config.yaml
norm: "rmsnorm"
conv_stem: false
lr: 0.00079
batch_size: 256
Rows from block 4 of a small CTC image transcriber, named by matrix and row number. Rows with one number belong to one neuron. Each number is 128 + 32 x the weight over its row's rms, rounded and kept within 0 to 255. All counts start at 0. Numbers have three digits each.
After each neuron's rows are labels from the 100 images, of 14848, where the neuron reaches its highest value: "patch colour" is the nearest of a few named colours to the mean colour under the peak. Only what is clearly more common there than usual is listed. The data: analogue clock faces. In brackets: how many of the 100, against the usual share in percent.
# fc1: MLP up (model.blocks.4.mlp.fc1.weight, 768x192), inputs 96-191
# fc2: MLP down (model.blocks.4.mlp.fc2.weight, 192x768, transposed), outputs 96-191

fc1.613:173128197062088095142129195100085130097158188135101130114051103130135113144115090105076183117170085109124116132097105138094183095125115094129136146120181099096170117093132109185130123148088113121103064090107105115098147082126136114153120157173174145130114126159136079060109092141173177094
fc2.613:114124085161162155125173122150086098142105123118115112120140124110150097102122151134214139110143159155105141143138085145140113202114133121137097089100132042171105099157145111148128105133103110121126091140070120102118131119025120050168161119125027106108146119087142130178150242090127117155
patch colour: pink (46 vs 19)

fc1.388:167137087139134146176128146133103134145128147147136138135128045121150062157076107154109110083087182124137125090118103106137145112160122123150096081051139085096182092144132090085159116161144191165108138140165142149160114164085158110096067093113096130043156142115117122101134108104079095108
fc2.388:079180143123148133157172138122165149135115137132102121125111106136134121147108148167167134151113157143172055164125122088192133177140103155144120124091124143249154163071135093198083132108128125118135133156134176150108133154168122093128154207125171128167153085251103139152104223175151123124
patch colour: grey (72 vs 28.1)

fc1.227:122126090066189173071076170085124107105079172181119133158153184145141173120173113127084108117157069163129109127084163158094114100076110088107106063107100107124153114120167170112165086083169091062152126092134122127112150094154131129091102133111109145094183127090130107137133110107080117112
fc2.227:102161125159105081122135092101218143142151163208126130105117150142144144160125199105220084061144154155161117155097118127160120176104122162087113143166131142110138130168098170117172173152106116134128106111082154130090118127086165176144122112158046137218169146126142134161161153118157132113
patch colour: grey (72 vs 28.1)

fc1.623:171162082140166128173090186121142108123086159122170150105102117108168088149118105163212155145114115149116130182140081156181109139137117133124105163085108117101117103113070122126163126153133069094108073125143154170127123116106202167116069153101113123149159153097180171093131170129067079067
fc2.623:086117131086170072135173132106066175117088126146122181157114048142100125110119139177068134110113159129079166117127174122159109114109111130122116183051206134066126127168102100117160161139151138081101155110135121108120111197081146000139143185145099095134132177151110145116134059134135115171
patch colour: grey (70 vs 28.1)

fc1.657:112194063185138163160121117101127115202127128198074161163065150120101144175125138120123113120110114159074158137106157107182078187097084097095115176090148129147116071155161114126096111132096139139147134114099096161114149102157143166107113123096112103073142084133162130083117186113083109182
fc2.657:134202118139184182138146141113100110103125158152145085120143144159112120234079195096168130127123119073191097154144160156144143136134145159110126123089094133150119154092117072101172126154144122101153099084163139136162137113055120102209182121122108153153147122202131122112139155161193085079
patch colour: grey (68 vs 28.1)

fc1.181:097196122119135204116122163138096094140213124182079143122082142087133102147138105080090154144130138073090092155113130135143103109131130079107139173108130099119124135127187133164099140183141114120106168096120132059135151066142134109149107133147113088140104087139163157125106087192049164160
fc2.181:036139125124099161185160158142118130071148118130130102100165081081155134098133126115106146102089145104055050129131119061139128110134165093048150151102074115132149114210129111143114103086153114138080127014122152208126147103105148018099122045116123102131098131109096106094108113156121142149
patch colour: white (43 vs 12.8)

fc1.603:156135071144147152126156166136179127183169093125148200136142155102107137133141155108155182148099085134085171096127173124113100120106135133172133139130144151148115071131166121113074153146104198129172106152139110135164130134123124123094124207172106119081113122183116139122084165154093142070
fc2.603:128147123113196207115034094126091056111102114124118125111167102124148153140089110081179125066104142020117099109127104142125141049098143084077138126082094103167110133073131129144129112129145087114047100075137129151090121090123140076172173131124202169108115092123150061092133207172143154142
patch colour: grey (60 vs 28.1)

fc1.568:105109098086139064078110145140109161106178125163075111180079121132073133128110127083127139158210101129155084165183124114156099136112093103111055102131110121126096129144135157139061094174131164127192146117089126083137166071146109083147104089117139135142165153136157130114108084160092150109
fc2.568:081143133108174198167157145131108129113157119148142062125129123147151139184111161151135106155116142160110151130130115071149145156081129142145141152131128168108091110184122146175160185138137142142152133160010158087035135121127134124105225128128075113145138137045118171170138123085118123148
patch colour: white (35 vs 12.8)

fc1.695:136128127115123128151081159093102151086136101102106172108081111116121165128146114123152114134117159121081087132098103149094086099117081160139125081131076123132164084146144201069108164122124143079105199174132100183120136098128145131099058166200075148127137101136136170087140095148116112081
fc2.695:115145187093105121098156110153127148141102101120176133112075113159155143079161128059145119096161149093044145048133119087114128119100111092103149129167109148098143166130134172123078179202147164087092190160143165131149092152108082104148180197169130134171146151086120205153128128142109123128
patch colour: grey (79 vs 28.1)

fc1.383:127095108117046134127124131139163064171098166164110131174134192137088147172130054117055113159146074065089118121155153128105102096108174138167123118098188107148150130148128154069150100128097093076129113120163124108120107079113127117132175111093111122206096160067085166124154101174123115185
fc2.383:147113121168182132153130164118193212148149117142104094158103183127134128087136171139105126122071080185123101141107115166137146105136149171091176175181068240145131130200118165090119129141085148136126123139065114149147128095101131153085095148151065111094104132109154137110174129126098164076
patch colour: white (33 vs 12.8); black (31 vs 12.6)

fc1.484:068170142171105106105129175126167116156147166078159168116081187145118120143124145165159177214090139159125156117124127140094078137114099095141143183114171110076172087106115131100138091120111121091148112158166091081152126093094169091161160197153101135147078105122134126091102124136161213129
fc2.484:159146206150104180121101142135112088109120131109143064165116212159144114085145117115077118132141135005137163140138140109139156164141118126068084141168081142218136121126140104199130095119168141131170126155114113166152117139071130255106129080138116064122135120182125125156128111115001114122
patch colour: grey (81 vs 28.1)

fc1.108:140125152149122119154110139130234130124079153101105149165129103094129148136118114125137136108124098114110171170121099087153098096161100149129075135104180194188177080099144116171153073133101123159174126072057093073134113120129141151075120100153128136130101130154134168120143201126101187142
fc2.108:026136089180167135080195185147099147162133122099117095139187132134123130103114193115128185132111129110135110192144122094123066088117122098133185142090081083116121121157155136116093123114112091117145143174059166145110121126201123074060112143131172094115113115112131122083131175110096143207
patch colour: grey (73 vs 28.1)

fc1.442:198132154136138126166102168135085098067136142152139166153071136084154130103104085130179144135106201085133095141111040088134169092128136066102100119130155088179121099140137172117077128183136092173104097146105119104118133110083153112125094145153154136106103108097097140107137151163104119119
fc2.442:148119134092126082110155129118122164155074112114118158103095067135116082115139145108097138106103112121095178109127122137161121145124122175133156139100188180128150133076131085162116184107130158098121074129104131157125102151116099082187105196140093071145155153132125092163140119114189149023
patch colour: pink (41 vs 19)

fc1.404:200169090174159118193085142142080167139128113143176179110125130136170152162134132091191168110174165155101094117138109157111126122099158065126103093159120096151133144129187189150080136118115200189161124155112106144130145073192128139115148129189129106070172132140114135147125185122112117184
fc2.404:109113134121170056149119144114120058130136142160120178082114117111167144133135129156073097102124130112058193112124147216148101121093099167159168109046176170120090108147118128170142119150098125044101172053142111167137101113163136091088194131120138138137143182057137150134132109083146161114
patch colour: white (37 vs 12.8)

fc1.62:090134067171167079096150105099162131120153127106152110160100164108069073161172115129161141115167166141108073131201073111104161159129094111171154115095137180199179138129184093146111125092119196136184138137139100099125083083111144111091152087125171081187163095134155151150160125130095110164
fc2.62:190115126172129136143139109140109078105130106117047112101155060133117139052090121090138101142144144131148137135107141131111138107107100129104116143116133162013090148116112137049108133118192091149103143150113168150113138108110148128070110098129161118094150108065135156169128176065061123156
patch colour: white (36 vs 12.8)

fc1.604:184109153136134130118120098148085137151160096145080175088093066153127140127122171103157090151101088141132078111168197089122077134131145114129161142095136116117174115174167092155120112144168102156093150166135085153112174154068177116151079129146130078174121101071151080118128164058150131168
fc2.604:062124099074122127179078126119132150129140147141135128134137086121155130164197098125128121093126138084183187133125097174109113084130126116146099105121154160114137109035119125119120094113053123119119124138121093091116135136122132059096216123127090159127146114191114135161124118108069149101
patch colour: grey (65 vs 28.1)

fc1.57:071100059140190182194127161110129176126124154145122116167114043105164073105114177144097140093173094112153123168143101113176117136106111098172159113107167157115115144108107171109103105121110167103153089109088107182175138123090133107092115089167140148062176165136108144088146152140099114114
fc2.57:181141117114153156112170124131105111112149122109102121119094079162126139132126059118155115146100162055182145152121119092119113109122112123140086108110121124182153145122114077203110153091139128127125108186131131121162106164152087070150115150127102112162159087137131156205113094170149109035
patch colour: grey (75 vs 28.1)

fc1.423:125134080089071080150125118137099087138117133152199100157046153135102132128116106133110110131227125195083148142190128121082048104086159156169130148086132123104163167093143136182093146145115125206198136065145139108101125133146128113137155158147100079160145126143133179161155102132109098101
fc2.423:122114121085173138111189132139172057157147125137125129113163120142132141119102163129110121084153113163094065157146097121177121142124143101112147099065138142159103078186154176166111132164163118191127219193054170129074129098111138084126142162105229129117131097018144117113128146118096145220
patch colour: pink (39 vs 19); white (32 vs 12.8)

fc1.523:186127133158057102142081164157089082139100204146123097135124164132089103124122086107153126122125073106146099124119057119120170126098158130160089092133132153115146078088145159173106077105146190106135145099123136142113130082171095083096133119180099129107096176101198104177094114160088135180
fc2.523:128141167099171107155143137118183104127172114069129162165081165141119105180091144133184104150117120171082147119118180206137173183148104196128076162143120173140089140164096092132110194156163075143094114132174160173154111137111143143118153118161120139215124148177124123133167140131123099128
patch colour: black (31 vs 12.6)

fc1.536:042145105117143122097100179121146086112132156146136070188112176165162089196135105148106096151126153114155088160114107136156099116120120118164055125147170118071113112123125096090130076102138154105188077072066118086078140110134142167113155079082098115184158133089137129102092116168152101128
fc2.536:120140130163071110066101100104108091140091158104149138165170140094094131154045165139086122121103110097114138121117061140124099153086101067129134131111071146048144160128111072113180158120070123024170140124113117143188111140109115161070101141163071125110115113102107147077142133160095142170
patch colour: white (30 vs 12.8)

fc1.705:212181101099140087177142087111166099086097179154145112136114172129108164139107180156065128077062190093158168167094063117143175139123157124094091118142087153131171087127120103108174120111179130132077119111153107149085176101111160108120113137158137150114123117176169152100139162107165150121
fc2.705:139137112166147186097161129091189134127107133116136093109117132156132101091138153162144128135046115130118129108128153102093143085111121130101181200166117119107148174124111093127144079129151102125127056095131085131113133126082138115255128106128049117093128149120116105113109175112169141140
patch colour: pink (39 vs 19)

fc1.726:125106183123127180118122110086122088094088140124080137105072178162106157085112102152143111087155090170146145136188107164151118101126160117114157158058165136155188135096146112148154104176097123097077166086111154160127136117072145082178092090068098175122124139165146118130164115145167147143
fc2.726:091105139096127055136041131149132181150181134120141141121144124121170110100179116138147113177141110117075115145121101100057127093143137114119101169190150067141143091098127151135147122118155127194115113097093107123127134095136129151057009104111192108127021150115118096094132131094097149119
patch colour: brown (39 vs 18.8)

fc1.660:154177108141091102151106157139137134170118150112155174102074147111126108072154100178195183145145118105100116121123130105170084159113161131086128087144076096143114176117107164157106119103138142105191072093190125082125130090146141086155122180134111129171117105213099116122141129158110176184
fc2.660:144148116144179154101093130140145168113123132162131182124147155111136123140169089080126112145064111130091148138125184169103159089135107062109120181106167145089133106147139169082088093189118100172115127059121065154144118102101113114047163122114112129067135154124162097106106167122059157035
patch colour: white (40 vs 12.8)

fc1.513:087133187127145136107075118181127088156048179123084169120095180117088165096123097167111119152093120129126168178123090111105068081174077180097068100112122110138145097088120106119142065184169099065132083099174085147079144095145161136116179151103115113089158101112190151177144144117144063141
fc2.513:168129133157175115184145124122122169149168120123115081131074181155154114166142173152195078098160167168135099129124146158131129135078117093102142173181113129136089104250126130146154136138138132149141134103142135147079110120112139130076087100142061148184120142157105110142141148118140077136
patch colour: grey (88 vs 28.1)

fc1.672:176129192102073148147077189168146091109167121068165121136125147147119100132123083139092198128124092092168162175162122100133175163190086160175148119126139141155113085114156103093101142180085096113147137190096155107169089138180159150118116125097173104158141164121108064145147047149118094193
fc2.672:070116122146127053117096113127066149130092111118078073168112093129100107106095126101107124129127140079105099107118099139122137139119126190098064136085121149071129117077114119096118111115199133119054107159109126133142110084032111076176085110119012100132122092106117134152131137144063101049
patch colour: white (37 vs 12.8)

fc1.321:118139132069082146140078130109062142117195152134106097127090141122090130157133163063117123133199143144110156172180078164153066119156142095130134148107214079159146077155156125110157083128115117139145102149143148132151177101122152064190119107165133149133088153065147122121095100086191208121
fc2.321:072118154103153102135170144140137070132096146149143112111163113092129138139123191146134164142114141187070107154137125130157097129102145097084152161078101104094082100165169164169106112129120113089063143055056180123073191097127188071124191057129133117120118167063070106071109130134130140213
patch colour: black (36 vs 12.6)

fc1.243:117116123096078155107147134113105140080112186137112113135129163165127121193095081151150179128087130143154036117120081132158162180170176058169136134137176136116097080063180084171090167186114120099176118142101162108113077084105150172096150149183105130148092098131113129066121069203158075166
fc2.243:220132202142075143141116113138170094121127114133140129140131142138103118071111123142161102157130156125157123110123167116129205149136135233123138090152114168078102143218118129109110193127172105192100124132161146155156138125077141149159114091132086074113099145165139095131141153080154152040
patch colour: brown (45 vs 18.8)

fc1.361:096095138154126105114110171092099108137119158090134127213121130163174051146158121181121101143065141132135141146083093119134046109181148116123133110116126120129118050106163116135182104148119102100068126097154097133140080112071103103138142118103168156192128179137106086057161170190106136108
fc2.361:179112072159118101117125144115066117126115136107116213162065120113066100117139160152126153143100153101155154105129144126083058105167124030156166146131191160105123174167131147117171200111116159097091130138191090094189147127120081156127145157154087084070088150171104130154167107122106123158
patch colour: black (42 vs 12.6)

fc1.257:088108124168135108041148110114095054126098164167217099142081098159133112112102183183106146118160171157058173156096124092164071109102150141173106108160180132080188109152152168146159148151122072085102117135095085102110085089127174120136160157176127112068144094137134096158110142115134137149
fc2.257:152166139093138125101086134115100097124128149155143192193138110170121139133124163194145124093162109103122214141139161118136162157110139138093096118105146139161114137205099120108159158152197133139137120128074119155133078076142136170124099166099072141144161159142124172182137111123125110180
patch colour: grey (77 vs 28.1)

fc1.694:086132085150110165142123141121062162128152193115121131139053144127081167160103152116142123102207151158161090155101094192131125089149155117154072116149162084118192131106130144100108140131076102112152099124114113127120161109165102118174104180172149139125073157119118104107166141102182192134
fc2.694:122104132128138123120140136150126079124109127138119107103167101120118120086153186168182158121122142170087170157146084098146116137090144082059162163078106099119084058182159152128129075137149099085064156069029165120069178095088173042132206051101094089109125130074127114104118142091119140210
patch colour: pink (42 vs 19)

fc1.577:124092116155117148068148116148084206171136181108118141177126155105103162154147120095088197109098129119154098179173126173104158148172133115152102138119111158104071101092153150057090101117092154146142119137099153104167186138148169141135176105106091106116117167106096114091139149172150172197
fc2.577:119167169139083026146137139181103111040146124126135141190142096152074128139109107109122142174161148067094200162136121127141110146134102092179082160141110142104164120167142083120141157100146178105132162129059141129096103150140089129101108087171134124159155130153147172206124183153118110074
patch colour: black (39 vs 12.6)

fc1.673:134089171138130115099138123127058179161090142154131162150087137150096132073168194085146167087116183136140127179166121086145122144160138104120084085131149078158146126128163170148071118116147125133129117146136128149164124142177191109118095137190152120124172151161165101144106170067141112202
fc2.673:105115080040151124168115121139135141166143130115133127111140070090157133187107100123088124108157092138119119083115106198114102113099109154203137085083150134127099134103124101120153100179056126123165128070133074102112122149218116088057218106110133163125103128037133152142134107095224138071
patch colour: grey (63 vs 28.1)

fc1.546:144141102112073137090087162096111147097125170112126192180075158157178126155107104067155180207070079120137123133165100174110079102203173079149120138106149141107096113121134098137117103084111199088141119114160092089115156152151190061159137156101114122113089139098103126123158106147115129170
fc2.546:158139149254179146088109113130045114112140126116145165159116162143151118101158112092156118124178161106106118125131143106163121184138122041083121176164095140161132137149129112180166080093149130138148136132166084141160107130076123200077130047139126105149131124189128088105129220114122183163
patch colour: black (37 vs 12.6); white (33 vs 12.8)

fc1.669:147105159135103092160075113137071089159154115090105163134163154135115098148136103073133198195127149103183165133103134146117139146152150117115137183079146178145132092133194130135134152160115202093169071111103133100086168081183182111188138110187107087141147142106102103137105142073128132138
fc2.669:087148046161130139181150142131122078122147115140117149122089124138125132087111132117146119114120139164103095118128110200146087061128133025130161127157140121100127123092115108060087144090172152211096147190128118166151121123111107142000100101116120139150142139094155137144133145144050161035
patch colour: black (31 vs 12.6)

fc1.648:106116126096096131174105163120183191157155174092127134135089137137089154146139154093110169135149049112177122154115087174112154124117102161079125143129126121188106100093181152087164143141057115110157130103145156123084134094111174160133121097147143134107182127187155130114092128048176203135
fc2.648:151114200091175047128099113122082051121047129102112113095123137125098146101085166140061113125099120192130148137118090193158143162094126183091164127110123120087089112141126101068093094104085141047073086095150159128136134100113150092159198154115094104105096142081111113123126094086116116162
patch colour: grey (57 vs 28.1)

fc1.208:126172178071055074178099148138110078158126134160129164176085101090126131112136092127074119166122167088154104152143075156126077151093151076146062115135146111090156077115157170109147152115100126089141096098087093125086095108120112073128157104085107112056147096121115139123102172127116145123
fc2.208:103193150173197127144104111104187162141140131163153121129132148129176124153128166176176150123131149176038099133124183187160158210122128152105106121135130177212112144207123044189114142106133151132144085116060120095166109100079139157130062170151078153188160153110119091127150176155112134136
patch colour: pink (43 vs 19); white (38 vs 12.8)

fc1.150:120163159090097146155114097129143104150127149132123176111129157145129112170132131081123155165171109159084141139093159156126145099121112162155134106133155183111107176138193138070093073156078196129194069096122080160152092064127173103104101099138094097027168113095113160142096086092077168161
fc2.150:105219135165223177183118127104089077119138139141140213102110123117133125213079139132143111114124160142139172124136134176161105187108124120161142153141151151181125127091106157242143199166070123078099130178168130140178117124124138104129076225151090191135119137125110125127134111180099102097
patch colour: pink (46 vs 19)

fc1.616:024146106124150157084102123136101140146112144108090114125110169134164131149115191136102159099135088151106090124167140134102080119141077115118095147146169105155183104148128085087166057178171175053175148142104145144117131070146118101096125108186148094106155103140195118142091123128123099119
fc2.616:202101107186165118178143129127120177132176134123068119142106118173119136090169148135146097062172120188153095103116113158103125113121139166050092180151122117136099137221126167130142152110159110150118072112103124117071115142078133128186118131144000138149157109113134147154148135071146104122
patch colour: grey (90 vs 28.1)

fc1.41:115129082082136119131108124176117149136072171122136095130117090174126136119089167148198084135095148159093097143106169089157173094126080120149157120068172151160196150150096153154095103147078145156201091164155131101136109182076169147112092119160150130132182123098180144084165114141093114099
fc2.41:085139087066149113133195117116124098093110138145100135103135122123138127110106141129071153130170112086216038163132155108182126121125124117117113120109145108170108120109127189103137169164177106144083203161162133093102151141150118020169246207121146133145138107182121144113142142113202114196
patch colour: grey (81 vs 28.1)

fc1.275:089175180167178070182150169147157057111135123101159163084076098081122079127093127105164140113124119165156099119131123111159132107136075133101121082140152112131124114100101081059141109149148111152137141109089081192167094119073128129058104113120132118170155113081101131114139120202089135128
fc2.275:136119080066123042238198151136128144142107124117113163110122111136128124138135156117149135109174142198156105118133105183063095163136145022142119113137183058091113136211131120195104170122081153189161161170160147131127147139138152121123158140123138133120125137086152163168132132127110068145
patch colour: white (30 vs 12.8)

fc1.371:153091103101083206163091141153098124078156196140120072098132130150120157126107165063157119130095096065141141146175130132155073168165124187144092110152113131181070085176139111123137115137165135197134084139110122084116220112121162114129158154160175130110124102114183153100167129069123127080
fc2.371:075119155121179110145094147132070191111139098141141135102111110128150143107136125126096093170188143153077137151114128159153139134105130086131142135129064065165163139096138107129104128092191166099120151120087160109135105107115167123074159107148043106163151128085103143199076106148112087216
patch colour: black (47 vs 12.6)

fc1.273:104160141135130082166134132094145122129091125174166179091159084088112111144113133100122160106155172156108092180152107084188129148109096101117092142099118076115178074160190147112089109116080123167076086139080126137137138167070113176119147106151108084167166145138114155095145173127149129149
fc2.273:103150150123145157091131137117125162137103139141133129182102163140132123091147100151169144158195115186163104148122170190196112093153120020137093142129148103120099137085114197208127141144121127142139168166099161093113113115125147042108177185132187129112173149206134186098137138087036081170
patch colour: grey (67 vs 28.1)

fc1.59:106145111068134164164098172115133119144147155115066182124119236115174128128174090109134110166092112100097089146140086148149106117155146165095081167175111099164090085135114153100084106150130165135074134129075141152143106117073132152077065079167107136168121164120159117082132101116099182106
fc2.59:111130166100062100158162151123111092125164129145147150091171169099137098090102129109079121130117130153189089110144129090170117150133127043103136078141100100083126169179135139173098115064088099138080091115142103171131117206157143180116115088157146087116140108187130070109129149109101165068
patch colour: white (42 vs 12.8)